From a checkpoint of a small image inpainting model: trained on seven-segment displays showing three digits.
Rows from block 2, named by matrix and row number. Rows with one number belong to one channel. Each number is 128 + 32 x the weight over its row's rms, rounded and kept within 0 to 255. All counts start at 0.
# convs0: first 3x3 conv (model.enc.1.0.convs.0.weight, 128x128x3x3), inputs 24-31, a 3x3 kernel for each
# convs1: second 3x3 conv (model.enc.1.0.convs.1.weight, 128x128x3x3, transposed), outputs 24-31, a 3x3 kernel for each
convs0.57 [140 108 110 170 136 137  84  91  69 136 156 123 113  67 102 170 173 182 143 154 180 142 158 177 204 134 125 132 179 101 100 130  94 162 163 113 100 135 112 103 103  79 122 128 133 125 107 103 148  90 125 162 172  94 171 114 132 156 156 125 130 125 132 146  42 113 160 103  83 114 129 114]
convs0.58 [123 172 135 159 121 114 120 112 134 202 158 225 173 112 119 145 185 112 158 123 122  68 182  99 115 147 209  86 126 121 113  52 126  80 111 134 119 140 138 108 167 136 134 103 123 114 128 116 145 113  61 150 163 143 131 104  72 155 138 103  99 175 114  78 124 126 167 121 152 131 127  85]
convs0.59 [106 136 161 134 103  85 110 111 106 119  84  83 130  92 101 132 132  64 109 142 109 127 128 181 152 121 117 117 111 153 147  57 100 128 158  97 145 147 157  76 119 130 131 123 106 114 127  93  95 134 161 109 157 146 123 122 138 151 144 135 151 133 133 145 121 164 127  61 103 179 150 121]
convs0.60 [105 135 180 143 113 155 121 167 164 105 170 112 153 170 119 151 102 152  94 120 159  99 128 168  99 108 106 187 163 187  97 135 212  43 113 105  60 132 132  96 125  90 156  89 103 185 155 142 157 127 176  87 118 172 109 136 207 173 117 172 142 151 200 124  88 153  77 110 125 108 142 119]
convs0.61 [142 135 137 195  70  71 118 126 106 186 104  52 150 123 126 122 141 144 148  66  97 142 107 120  90 161  97 108 128 100 116 138  75 130 188 138 148 141  93 135 109  90  85 103 108  98  70 148 113  48 129 126 146 136 112 133 151 142 163 132 145  99 113 146 143 153 157 161 170 165 123 109]
convs0.62 [118 136 154 107 132 161  97 153  85 134 157 111 167 149 113 116  88 128 106 109  78 115  92 104 115 148  65  76  86  14  56 106 108 111  90  67 127  92 123 130 109  94 134 102 138 136 163  79 138 136 114 161 108 128  99 160 170 122 128 147 179  45 135 126 136 101 124 189  85  98 137 179]
convs0.63 [125 136 166 168 162 211 152 154 176 224  85  87 132 129 128 122 105 100  93 123  53  84 118 118 159 112 123 130 105 116  95  94  97 139 113 106 168 104 128 131 122 129 104 105  42 153 127  84 154 151 192  93 199 183  77 117 120 101 105 109 156  91 121 129 156 161 161 132 165  96 139 120]
convs0.64 [102 145 118  76 102  94 158  98 149  80  90 135 101 113  66 115 129 139  56 177 142 105 172 153 153  84 114 174  92 112 118 114 153 159 132 161 112 127 135 134 165 192 118  93 126 170 131 113  44 147 180 125 124 115 172 132 126 129 101  95  92 140  97 147 144 116 128 145  62 132 124 156]
convs0.65 [120 155 142 145  76 132 121 117 166 166 124 125 139 134  90 141 153 141  82 111 140 116 130 122 123 149 104 144 112  66  87  65  44  78  48 139 103  91 127  58 104 120 147  85 101 100  83 121 168  46 107 121 109 105 187 111 143 161 165 216 192 191 160 116 130 150 136 179 171 153 178  35]
convs0.66 [190 187 172 162  91  91 149 113  81 122 208 228 211 136 103 134 145 111 176 133  51 154 120 137  60 134 135  91  95 155 141 158 124 149 148 142 118 147 130 186 178 143 160  94 102  56 168 111 159 106 104 187 116  82 103 129 109 129 121 116  85  98 109 146 133  87 124 107 143  90 137 141]
convs0.67 [118 127 100 118 136 111  85 102  96  87 129 135 104 102 113 107 103  82 118 183 203  71 160 107 167 131 111 143  83  77 143 102 124 111  90 153  94 120 114 133 128 140 103  80 102  94 102 124  88 122 129  60  89 154 177 147 175 116 154 157 145 146 156 127 187 122 104 116  95 101 176  74]
convs0.68 [181 151 142  90 118 131 103 117 163  90  77 103  98  82 104 115  82 148  98  59 150 101 132 170 109 146 180 150 155 116 118 131 104 102 104 143 127 123  85  60  83 131  70  89 177 147  68 153 130  53 128  92 136 119 151 115 110 139 144 130 151 196  84 198  73 106 117 207 142 106 140 159]
convs0.69 [110  61 117 171 142 129 155 170 171 113 128 109  46 139 133 107 200 143 113 102 151 127 149 105 147 106 109 102 156 136 127 144 104 150 104 137  81 114 117 237  95 108 165  97  70 110  96 146 143 177 160  92 122 119 116 138 142 166 128 122 100 160 179 170 133 177 130 108 127  95 117 171]
convs0.70 [ 94 132 147 128 118  94 118 109 130 128 127 148 196 127 100 159 152 149  51 134  92 112 162 127 113 126  75 101 124 141 105 139 102 160  75 116 151 128 105 131  78  97 124  44  68 169 125  87 143 175 134 123  73 116 172 154 126 173  92 120  89 101 152 123 140  68  63 110 114  93  74 131]
convs0.71 [101 129  70 147 104 146 137 179 104 113 129 156 135 115 103 121 124 114 141 138 134 116 142 161 136 145 106 142 100 137  79 125 190 121  95  99 115 152  96 185 142 140 142  91 137 150 132  72  76 113  73 120  98  92  97 101 130  96 111 125 128 103  77 124 162 168 132 136 160 116 144 138]
convs0.72 [144 120  84 124 113  94 154 103 107 137 171  70 145 176 121 155 162 142 100 188 169 120 108 152 149  66 103 126 120 150 155 141  76 131 141 211 178 147 104 148 144 113 133 103 124 145 113  81 124 117 110 109 189 146 112 128 119  78  73 117  92 145 150 142  41 198 119 141 157 190 121 134]
convs0.73 [122 109  90 116 160 155 151 146 123 198 155  91  97 111 130 111 122 124 121 157 160 102 149 149 146 170  99  96 117 136 130 116 164 134 124 136 133  98 188 103 125 105  83  55 134 113 162 115 195 147 116  76  68 173 180 155 107  81 108 124 146 131  98 135 131  99 161 134 179 124 168 150]
convs0.74 [152 158 216 147 110 141  99  95  91 113 111 102 179 128 124 107  93 143  74 102 107 198  94 114 125 122 156 128 141 142 148 128 116  92 125  87 125 107 147 112 160 153 121  84 112 151  97 100 115 140 162 128 183  97 117 130 105 114 141 118 121 106 102 106  79 123  93  75 105 128 151 131]
convs0.75 [117 107 138 104 133 154 152  93 103 171 151 151 145 131 102 128 146  67 101 126 127 124  44  91 135 140 163  94 122 104 103 122  89 184 108 137 142  78  92 134 148 145 107 148 105 135 128 166 171 138 123 120  95 111 136 138 125 118 124 138 163 115 165 113  93 155 111 115 132 147 164 138]
convs0.76 [122 109 106 135 125 108 141 155 137 118  90 114 100 169 114  97 159 132 119 141 124 161 129 161 131 151 178 139 163  94 125  97 160  84  99  97 106 140 166 138 130 143 110 171  79 154 189 167 138 175 117 100  72 149 142 123  94 113  78 122 115  86 102 169 140 130 134 164 126 120 195 150]
convs0.77 [117 109 104 116  97 166 213 158 118 138  77 136  86 104 151  77 130  72 133 127 113 134 151 116  61 127 162 114 128  85 137 137 125 173 167 165 105 107 167 103 100 107  79 157  94  79 119 135 149 119 103 134 173 225 169 163 160 153 119 146 109 171 117 118  90 201  77  46 141  39 147 120]
convs0.78 [127 124  93 120 154  72 199 103 156 140 124 108 188 134  46 124 123  86  79 150 111 145 137 138  98 116 147 183 162 109 127 159 135 165 125 113  71 106 127  53 100 141 136 130 144 157 113  77 128 120 124 146  84 154 120 183 133  88 133  68  58 123  98 129 121 159 198 151  88 162 128 158]
convs0.79 [136 144 173 134 132 113 126 122  90 154  99 165 128 101  86 155 117 105 142 122  78 150 169 100  71  98 107 174 124 135 165 118 101 123  83 168 147 134 153 171 130 131 123 130  92  56 123 160 131 127  92 169 150 158 106 115 100 112 145 107 145 106 154  61 136 131 200  45 117 149 128 112]
convs0.80 [108 183 119 156 137 127 120 121 165 120 145 116 113  72 127 144 118 132  82 148 188 119 134 138 139 104 103 132 107  77 130  83 155  65 155 156 147 105 144 119 124 144  87 157 148 214 167  92 129  56 145 104 137 105 142  96 132 158 148 123  85 172 148 131 196  86  82 138  97 122 145 127]
convs0.81 [128  81 112 104 143  70 129 123 148  42 134 137 117 145 172 111 168 175 199 152 120 116 113 164 116 137 119 123 123 160  94 130 102 139 134 111  91 139 114  84 126 125 111  94 104 108 126 141 123 159 144  87 108 172 157 156  79 164 195 145 106 110 149 102  97 164 108 124  49 105 127 137]
convs0.82 [127 173 148  82 156  38 170 173 149 123 140  63  93 145 100 135 137  99  76  96  97 191 128 161 135 107 112 157 156 109 156 141 157  88  88 135  86  83 121 114 134 173  99 121  76 107 105  53 115 139 160 165 128 109 137 176 146 140 131 107 163  88 116 155 176 139  86 100 142 107 120 133]
convs0.83 [114 113 135 129 120 199  89 134 145 122 113  70  73 142 103 158 112 134 122 175 126 150 140 140 153 144 147 178 135 119 141 151 149 139 121 129  75  73 170 106  79 129 140 122 154 109  75 182 144  81 154 108 122 101  86 131 163 132 122 194 105 174 125 114 135 166  75 152 106 116 168 163]
convs0.84 [144 113 124  85 164 180 119 113 109 154 163 134 127 120 152  71 104 137 104 142  87 125  94  52  67 103 122 110 118 171 122 125 136 176 124 124 101 172 132 149 188 110 110 109 105  95 186 102 146 107 104 144 121 140  67 131 165  82 142 141  52 106 140  85 106 120 136 135 123  91  89 147]
convs0.85 [102  99  86  97  75 112  79  82 104 178 105 157  64 123 110 114 142 144 146 119 162  87 109 194 120 168  97  94 157 134 143 130 133 121  89 138 103 116 151  75 152 141 142 100  94 101  58 125 126 138 103  82 110 151 159 186 178 113 163 131 124 130 103  74 107 140 199 117 161  96 114 119]
convs0.86 [118 155 170 124 126 100 102 140 139 102  89 100 212 134  92 137 189 121 126 141 132 100 133 153 100 120 128  86 130 130 148 112  82 141  99  92 140 140 130 103 115  84 163  75 184  86 121 119 144 149 110 113 126 126 155 169  93 142 180 105 152 117 118 110 115 153  67 169  84 109 152 181]
convs0.87 [166 181 187  74 132 142 119 114 156 144 139 178  71 136 111 100 120 138 102 149 106  68 134 121 110 119 150 101  99 101  54 130 150 157 112 136 139 136 105 153  86 169 184  92 142  89  92 118 178 149 149 112 205 148 140  89 104 142 157  89 122 112 125 124   6  95 145  34  51 148 111  96]
convs0.88 [180 192 140 135 138  91 107 132 158 134 138 125 140 104 117  95 123 128 136 147 154  91  96  86  88  61 137 167  77 138 103 122 130 125 106 187 106 139  90  72 118 114 127  99  64  98  98  90 113  74 127 104 124 181 138 115 151 120 181 121  88 121 159  60 101  82 105 177 159 100 141 145]
convs0.89 [140  84 138 161 153 139 113  48 109 131  97 122 148 129  98 160 139 111 135 129 151 132 144 172 182 147  92 255 168 138 109  80 111 107 140 213 141  25 117 115  63  97 149 145 151 186 172 139 126 138 126  94 183 131 170  52 163 161 143 186 142 128 150 157  79 163 200 130  94 135 151 119]
convs0.90 [170 139  45 113 129  84 125 110 107 138 166 166 214 152 108 163 152 135 153 136 102 171 143 141 163 130 163 147 104 121  74 101 122 115  95 133 147 139 113 149  85 135 104 131 160 128 109  98 118  77 125 163  98 111  99 125  87 120 107 118  90 138 127  84  82 155  92 180 190 187 138 131]
convs0.91 [114 114 148  72 101  69 126 104 113  89 137  83 127 176 107  89  99 153  82 117 113  78 110 105 104 138 114 108 102  86  77 137 150 124  94 140  93 136 110 148  88  91  84  36  98 127 161 159 158  97 140 114 126 121 161 129 112 188 180 122 158 160 145  75 142 122 106  92 131 107  78 136]
convs0.92 [ 72 129 112 171 126 164 136 163 114 134 113  60 160  82 148 129 149  86 125 121 150 105 165  82 108 112 155 121 126 183 147 186 111 150 105 135  77 106  81 133 134  79  90  54 150 140 101  90 150  87  79 147 170 139 114  89  89 154 127  90 157 116  87 136 112 179 137  18 142  58 163 119]
convs0.93 [147  98 176 150 124 140 142  89 135 132  89 145 160 180 105 114 103 134  89 103  88 118 112 186 132 109 182 116 153 214 157 173 140 132 115 124 129  92 141  88  69 139 100 145 117 162 102 196  53 109 135  61 110 100  80 115 136  93 149 173 151 143 183  97 183  93 111 125 116 207 143  96]
convs0.94 [153 140 139  66 157 131 149 123 156 118 160  85 143 127 127 188  82 119 114 112 157 119 131 157  85 158 128 146 143 153  97 103 144 134  79 153 157  90 173 160 132 145 141  97 132 131 113 123 141 118 120 153 139 106  97 152  62 115 145  82 102 116 128  69 156 132 141 180 151 165 189 125]
convs0.95 [116 151  73 120  85  88 115 120 142 168  90 133 135  94 135 188 136  97 123 157 113  50 148  99 120  82 198 112  75 144 157  79 157 103 142  74 170  86  75 180 159 114 150 120 168 129 118  72 176 113 113 133 118 127 105 162  90 104 141 112 116  55 131  94 183 137 124  90 208 128 112 102]
convs0.96 [110  96 145  99 124 131  95  54  88 150 101 100 103 111 154 101  75 141  67 115 114 151 108  91 134 149 201 136 129 169 180 175 108 117 100 155  86 129 145 142 135 132  83 106 152 127 122 138 115  52  58 120 177 145 164 136 164 132 142 134 150  89 181 175 158 127  57 113 146 146 146 119]
convs0.97 [148 119 125 171 144 152 141 163 168 140  54 150 157 152  97  92 135 111 120  91 105 163 102 139 118 105 167 187  65  86 125 124  29  79  89 109 115  91 130 174 129 103 114 120  59 146  81 111 149 164  86  93 106 118 135 115 120 106 148 134 151 122  95 146 189 138  99  89  69 141 173 128]
convs0.98 [106 117  98 134 113 181  74  88 134 131 147 123 116 113 104 124  93 102  89 128  90 142 126 101 173 111 122 137  80 103  84 138  70 189 125 143 134 104  87 130 165 191 116 128  59 172 103 163  86  56 135  90  72 120 101 141 132  82 164 134 167 170 147 159 164 107 130  74 146 100 159 132]
convs0.99 [116 137 149 150 118 205  99  86  96 147  88  46 100  95  66 168 110 142 156 157 155 146  93 114 117 130 124 137 128 130 127 107  72 105  85 131 128 139 156  87 127 120 132 116  38 118 142  97 169 131 113 150 125 148 129 166  69 140  91 111  68 130 124 128 144 105 161  91 123 110 113 125]
convs0.100 [152 150 123 107  69 132  93 143  89 109 105 150 128 152 100  75 129 112 172 106 128 105 142 148 161 174 133 151 125 139 155 136 103 175 122 168  80 182 116 124 138 114 167 132 116  67 114 123  76 115 119 128 113 158 100  85 145 124 130  70  68 152  81 160 135 167 139 131 111 112 154 103]
convs0.101 [176 167 167  79  75 104 114 129 113  72 154 160 120 140 126 136  80  87 123 142 162 148 152 131 165 127 137 142  97  94 173 134 132 137 131 168  70 148 134  74 116 119 145 100 157 112 108 118 164 106  73 139 141 163 180  90 112  54 100  93  25 122 113 104 143 129 106 129 113 102 156 122]
convs0.102 [122 169 140  93 164 120  95 149 138 150  92 112 177 113  51 130  93  64 225 115 119 139 132  86 131 147 170  79 153 148 145  95 108 175 153 218 193 127 132 124 125 131 145 141 102  99 165 115 180 132 160 131 118 140  42 122 139 132 120 119 137 142 188 148 142  99 131 135 125 102 120 110]
convs0.103 [111  90  96 151  92 119 144 138 154 139 153 146  92 138 104 180 102  82 136 104 141 125 153 141 126  79 172  80  93  92 134  86 118 111 114 164 153 151 115 119 121 122 128 148 167 131 117  62  91  81 204 122 121 181 136 103 172  65 113  77 116 131 144 165  97 107 150 116 152 136 134  84]
convs1.57 [120 168 152 148  70  83 154 113 129 100  94 111 115 140 161 112 113 181  66 142  78 112  73 134 154  79  92 134  85 116 159 193 122 136 104 131 159 140 138 151 113 108 169  85 123 176 141 120 153 128 146 147 142 185 151 174 107 123 150 149 145 112 146 166 138 123 144  50 112 183  61 118]
convs1.58 [ 90 124  94 103 105 138  71 162 157 170 141 110 181 130 105 140 117 128  74  99 157 150 120 163 148 142 141 149  99 146 170 139  93 144 120 144 136 110 145 129 133 161 147 123 142 107 130 100 148 134 130 170 146 127 113 142 132  99 152  78 117 120 102  83  91  67 125 159 110 131 174 147]
convs1.59 [155 149 226 129  93 148  90 125  88 115 131 153 104 100  70 134 121  41 127 142 114  93 117  90  77  81  82 132 122  92 152 133  64 128 134 141 166 125  98  82 126 166 124 104 134 125 171 200 127 148  93 121 102 155 115 147 152 104 118  71  96 111 127 139 116 111 124 150  98 121 153 164]
convs1.60 [105 147 148 134 148  91 140 204  80  93 122 162 116 135 148 127 141  84 101 147 141 141 105 116 134 167 117 145 105 147 118 115 174  81 122 160 115 154  57 116 126 187 136 121 180 106 117 160 142 118 105  92  71  96 136 126 132 111 161 102 162 147 203 148 138 195 156 176 109 164 179 119]
convs1.61 [138 181 182 186 170 100 104 102 128 154 147 118 222 122 152 181  71 141 126 103 140 121 140 118  58 203 127 108  98 111  71 124 125  99 136 150 106 111 132 112 118 102  99 155 142  87 152 144 107 116 178  80 175 141 124 136 128 134 143 154 145 165 235  90 109 166 160  14 116 137 217  67]
convs1.62 [157 125 112 165 138  99 152 151 132  88 110 130 117 103 113 149 144 136 176 125 151 147 138 108 146 127 119 202 113 175  73 123 153 110  94  87 112 179 182 160 163 121 194 208 143  97 150 112 150 101 115 144 134 182 146 117 121 162 126 160 140 109 132 132 152 129 122 114 204 125  80 141]
convs1.63 [147  65  68 104  90  64 135 144 141 132 157 197 122 121  76 113 160 105 140 150 122 128 134 125 107 119 132 112 146 169 187 125 146 164 143 130  90 156 199 205 159  79 153 139 119 116  76 146 153  78 139 160 149 111 114  90 100 136 143 131 132 115 158 113  57 109  94  50  67 164 172  85]
convs1.64 [130 105 169  98 153 162 129 102 160 105 145 152 187 144  68 108 144 142 133 129 112 109 117 101  93 106 227 141 173  98 130 104 119 150 146  96 151 156 166  56 138 130 148 115 106 161 131 146 145 161 164  97 142  67 155 102  70  69 170 136 114 115  93 120 182 106 138 154 170 154 131  73]
convs1.65 [163 115 141 120 150 123 156 204 115  88 158 140  93 112 154 124 107 107 148 115 128 126  85 109 108 149 120 165 189 102 202 110  86 124  61  89  47 149 149  78 133 123 143 178 113 117 155 159 150 155 153 112 183  74 107 127 113 104 124 118 144 108 112 127 157 105 108 179 123  78 147 154]
convs1.66 [169  76 119 169 133 119 140 102  76 130 120 117 135  85 111 131  85 107 161 142 129 165 151 119 146 184  88 133 161  72 191  86 131 174 159 130 181 125 109 107 129 105 102 124 131 154  92  78 134 109 110 126 117 150 104 168 122 138 112 155 115 108  95 156  90 138 164  95  85 165 159 103]
convs1.67 [145 169 166  70 154 197  81 139 117 103  83  97 116 139 117 104 128 126 189 133 120 161 173 181  80 142 146  83 199 157 130 200 160 153 139 113 129 185 117 131 134 146 147 112 129 122 107  90  99 102 167 105 119 147 129 113 142  94 194 117 147 112 102 105  54 183 143 165 157 160 146 218]
convs1.68 [139 210 123 138  93 176 114 131 142 151 160  92 116 122 166 112  85 121  93  80  81  66 117 164 136 143 137 121  83 177 152 205 207 196 195 160 132  95 138 127 145 161 123 141 143 154 124 162 111 102 156  75 128 135 122 171 127 177 107 174 156 116 163 117 112 138  97  59 175  75 166 127]
convs1.69 [ 61 100 146 109 105  80 143  75  81  69 136 176  91 102 120 137 116  95 112 132  70 129 176 129  62 142 147  82 105 112 122 138 113 137 115 161 164  91 146 151 144  97 159 153 201 146 130 136  84  95 122 131  86 113 147 161 121 128 177 149 108 141 180 192 133 109 138 180  58  76 117  84]
convs1.70 [106 123 143 172 141 144 174 142 169  76 122 119 158 120 126 100 138 130 187 124 131 144 105 152 145 115 187 155 143  88 145 139 136 156 159 157 125 155 115 138 112 131 167 171 148 116  91 158 121 104 143 182 129  77 110 118 162  99 150 171 156 136 137 138 145  64 143 149 132 156 144 159]
convs1.71 [140 168 143 125 120 149 123 172 154 158 137 156 155 158  92 125 180 217 156 102  59 124 120  90 192 121 120 134 107 133  78 141 116  76 125 129 113 130 116 116  77 111 162 103 203 175 130 106 160 113  82 115  86 144 128 106  48 135 116 114 169 143 138 164 127 183  97 123 146  86  33  84]
convs1.72 [114 134 106 180 175  78 106 159 118 130 108 113 133 160  95 136  85  63 181 156 112  93 142 133 157  92  48 124 143 120 179 143  98 140 152 111 124 165 157 156 118 112 120  89 105 139 112  83 141 142 128 173 117 145 133 154 167 116 148 143  92 114 103 125 169 171 194 168  65 208 205  57]
convs1.73 [112  98 168 132 129 122 191 166 141 130  96 105 130 103  89 109 101 116 171 118 150 132  94 109  97 132  93  77 134 168 111 182 197 134 125 120 187 152 141 148 112 144  79 113 113 146 120 137 161 109  94 101 142 149 138 216 148 132 153 164 117 112 145 100 154 165  96  58  94 126  98 103]
convs1.74 [ 82 127 194 104  37  66 110  63 105 112 111  63 205 129  79 161 182 177  91 105 112 158  77 126 139 178 110 136 135 139 113 102 155 113  78 129 123 133 100 130 108 165  85 140 130 161 137 200 123 136 179 123  73 123 141 122 125 143 140 162 108 123 106 134 113 122 131 144  72 145 185 166]
convs1.75 [138 107 135  82 161 157 146 114 131 145 186 115 138 198 122 140 157 169  99 105 180 156 114 142 181 154 159 104 160 123 144 136 128 117 101  60 124  78 154 127 157 109 121 106 136 175  85 115 146 157 161  90 117 110 119 146 117 128 153 116 139  88 109  91  67 101 158  57 110 111  99 152]
convs1.76 [141 105 172  91  61 121 142 148  98 154  82 114 126  84  70 120 124 139 171 128 113 150 182 116  90 158 156 114 131 140  95 127 120  57 142 176 135 140 138 153 114 150 101 162 181 155 181 154  99 118 125 126  71 106 155 128 147 150 108 115 105 171 125 116 111 135 145 195 110  77 135 135]
convs1.77 [117  97  41 127 153 144 141  74 135 126  96 117 122 137 123 129 159 119 128 154 127 156 102 122 132 117 124 141  58 120 138 180 115 115 157 181 144 102 184 162 120 126 102 129 104 180 128 163 104 115 173 141 127 100 127  65 145 146  79 152 121 135 112 114 125 197  88 160 197 116 152 119]
convs1.78 [167 174  75 127 159 148 111 114 126 170 117  46 104 164  76 113 135  56 161 178 148 106  89 137 109 100 143 116 148  99 122 146 104 215 133 121 132 126 139 140 121 146 153 178 134  94 133 154 152 138 103 117 107 132 116 178 178 143 140 149 147 153 136 183 114 131 151 154  87  93 132 111]
convs1.79 [151 135 137 109 189 129 107 109 155  89  86  71  86  70 129 110  93  83 137 133 186 151 150 121 195  89 134 135 116 117 127 146 121  93 104 119 116 158 130 148 126  66  94 106 120 109 141 115 133 159 129  86 109  98 127 213 123 137 204 114  92 156 185 109  98 161  91 155 133 140 201 189]
convs1.80 [109 128 145 118  90 160 131  98 141 170 139 136 119 113 119 145 123  87 118 125 126 141 118  57 106  64 158 105 173 161 149 160 131 101 138 148 130 130  92 148  71 158 103 111 141 123 151 111 154 122 164 151  57 111 170 111 164 166 120 130 111 170 121 118 115 120 180  69 109  80  52 140]
convs1.81 [121 130 115 169 135 131 145 144 106  72  92 115 132 136 128 108 121 153 174 155 114 142 166 105 107 118 142 149 101 162 117 139 147 167 151 157 180 120 135 177 105 117 100 106 114 113 108  88 116 126  70 121 136 194 112 124  76 113  77 131  96 140 128 111 134 127 140 116 130  96 125  92]
convs1.82 [ 98  65 140 137 123 140 157 149 139 168 107 128 176 135 108 150 142 131 147 190  69 169 132  80 115 173 124 104 204 118  65 110  82 134 123 162 105 141 145 108 100 120 153 141 140 157 144 144 112 133 177 122 129 178 114 121 177 107 136 146 161 148 149 155  90 103 146 103 130  99 165  85]
convs1.83 [ 91  70  96  78  93 138 136 157 154 128 157 122 119  91 150  91 104 110 143 148 138 128 160 111 120 125 138 118  88 128  88  56 131  38 108 142 100 195 126  84 116 156 100 124 169 126 117 153 108 129 122 111 153 117 127 132 157 131 119 191 182 168 195  70 119 116 146 111  94 159 104 144]
convs1.84 [135 140 145 170 104 145  94 132  96 109 136 114  67 108 153  98  99 180  99  76 138 189  45  97 141 108  97 173 131  90 120 148  86 163  92 112 161 129  91 151  93 102 108 106  75 121 145 153 115 158 144  78 115 153 126 182 132 150 142  85 225 176 159 112 175  73 187 141  96 200 219 172]
convs1.85 [200 143 135 155 143 138  87 115 143 141 126 159 163 144 125  99 103 106 139 133 132 110 162 157 158 141 120  98 131 118 135 102 114 103 118 206  90 159 164 158 127 116 129 131 145 130 125 165 115 117 118 140 124 180 149 129  99 134 116 157  70 127 135 118  83 157 122 165  66 111 136  98]
convs1.86 [131 172 117 116 115 122  84 144 162 120  58 107 126 111 138 151 107 131 128 155  59 166 144 112 175 164 107 133 175 171 156 154 132 157 117 161 145 146 113 165 159 189 142 121 150 101 111 153 112 105 125 121 134 154 131 124 127 107 118 104 153 146 110 104 119 156 137 159 162 147 114 125]
convs1.87 [119 166 133 133  93 198  92 135  90 136  88 129 116 155 248 146 117 105 143 138 139 113 157 146  60  94 113 108 129 155 136  91 150 122 115 206 110 155  81 102 148 126 151 155 110 145 128 124 115 120  66 130 125 114 151 111 127 150  96 104 134  98 109  73 155 137 115 137 157 115 128 148]
convs1.88 [141 152  57 112 153 130 110 113  99 169 100 162 144 156  89 119 130  97  95 135 139  69  87 117  92  84 126  18 128 121  73 152 147 141 127  85 115 158 117 129 131 158 130  98 151 130 130 117 104 115 123 140 150 190 117 123 182 140 142 168 143 161 111 105 162 195 138 139 175  70 161 165]
convs1.89 [155 148 224 153 109 158 147 113 114  97 135  72 149 177 187 142 159  91 147 125 110 166 109 125 113 160 136  80 174 134 129 130 139  80 165 116  87 118  89 142 174 144 178 127 107 127 133 125 114  97 130 143  85  87 151 118 125 100 133 115 100 151 134 127 152 179 127 134 118 160 104  26]
convs1.90 [143 144 137 119 127  79 176 125  72 122 152 115 149 128 165 126 110 126 157  84  80 196 147  92 200 145  85 103 148  92  82  62 207  77 153 150 109 137 128 127 162 128 145 106 135 150 130  91 128 145 123 135 146 102 106 135 120 144 117  92 154 114 138 136 146  93  96  73 108 135  90 165]
convs1.91 [147 125 128 132 140 126 142 122 133 131  95 109 100  57  39 138 100 118 139 152 173 109 135 167 143 130 116 105  63 166  76 137 155 141 110  97 112  92  90 190  89  43 127  81  85 130  86 122 113 158 101 118 139  82 152 136  98 149 139  99  85  92  77 134 137 146 131 156 135  66 122 142]
convs1.92 [ 59 162 147 147 194 107  96 145 168 117  84 199  79 155  66 101  92  49 116 137  77  94 119 130 159 140 207 112 105  97 144 104 118 115 143 144 175 151 159  98 139 149 141 132  87 135 110 178 125 139 111 120 142 142 137 128 162 168 144 147 148 121 131 184 105 147 127 117  53 140 147 103]
convs1.93 [196 154 105 143  87  84 149 142  91 143 137 172 146 107  83  78 145  90 165 166 136 103 166 116  96  88 181 139  76  87 115  86  96 105 112 158 171 169 123 177 200 118 105 105 127 102 200 189 141 189 107 144 170  98 114 152 156  83 136 140  58 144 184 149  92  85 171  78 121 129 105 132]
convs1.94 [133 127 138 141  70 138 123 100 118 117  89 109 138  62 122 130  89 148 121 101 166 131  99 163  92 160 158 152 129 100 130 122  92 146 137  96 112 177 123 116 137 137 137 100 130  89 152 124 107 147 116 169 237 139 115  93 171 126 135 176 111 181 156 142 136 111 123  93 165 141 104 182]
convs1.95 [127 115 147 146 144 136 138 145 134 129 115 132 138 189 148  95 186 193 121 162 130 127 161 162 126  79 168 154 101 135 104 157 175 172 186 145 115 120  81 139 127  71 112 164 144 129 130  78 101 125  70 137 112 135 142 162 137 152 140 139 119 130 123 130 125 100 128 128 145 121  89 169]
convs1.96 [ 92  62  90 111  71 108 161 176 194 100  94 113 164 135 149 120 108 124 108 145 147 132 147 106 140 159 131  90 145 137 103  97 146 102 147  91 127  90 151  87 144 160 118 124 146 140 152  86 143 131 132 117 124 125 116 131 112 142 123 114 100 135 108  93  64 111 122 145  84 160 132  78]
convs1.97 [125 123 163 119 144  91  68 108 140 110 107 153 145  63 111 152 120 128 160 109  98 109 112  73 119 172 105 122 161 190 180  66 104 162 157  96 124 126 122 145 103  99 121 135 103 107 182 195 133 159 101 103  95 154 170 122 117 199 162 119 102 131 158 144 146 143 164 143 142 120 209 115]
convs1.98 [107 111 152 159 116 143 131 168 152 135 151 172 168 131 108 147 148 211 133  49 126 163 134 104 155 132 128  69 140 113  97 215 193  92 170 122 164 127 141  82 146  92 120 133 174 123 155 128 122  93 133 128 128 124 135  87 189 156 193 171 142  92 132 145 123 101 132 189 117 148 105 104]
convs1.99 [139 105 114 129 121 133 172 184 224 145 106 138 124 120 140 132 150  77 142 152 120 203 170 116 172 148 110  94 125 142 102 102 106 112  91  91 174 104 108  79 183 142 119  93 121 128 131 128 118 131 110 149 129 210 120 118  87 118 135  91 202 122 142 179 122 103 118 114 159 106 127 134]
convs1.100 [152 185 119  86 141 152 111 146 162 116 136 118 160 114 179 125 150 145 164  86 101 183 137 121 107 103  72 130 108 141  82 130 130 128 144 121 123  89 127  93 126 104 133 128 105 124 109 129 111 166 140 104 155 121 255  94 114 159  79 135  98 119 154 168  74 170 139  73  71 124  89  98]
convs1.101 [133 179 190 173 116 158 157 146 108  92 118 114  82  94 198  98 111 136 111 143  95 164 100 225 150 152 136 127  96 145 134 212 112 183 135 106  78 106  92 110 124 166 109 140 138 109 145 176 159 121 129 144 174 186 152 181 116 220 113  88 145  75 106 122 129 183  88 156 104 136  83 153]
convs1.102 [ 74  99 118 173 191 228 150 109 109 145 188 113 170 151 130 141 164 156 113 125 127 198 129 154 130 190  97 107 152 133  99 115 122 204 163 134  89 103 140 136 178 132 106 118 105 182 102 149 117 132 117 132 140 162 102 129 171  71 147 150 136 116  89  82 106 106 159  94 100 192 131  95]
convs1.103 [181  83  99 114  49 133 102 138 141 127  95 179 155 157 178 157 149 111  52 131 137 103 116  90 119  96 115  61 123 152  83 216 186 230 183 152 111  91  98 146 146 142 109 144 118 108 108  60 168 118  99 114 116 122 170 190 185 129 193 113 162 175 123 166 135 123 116 119 114 168 146 134]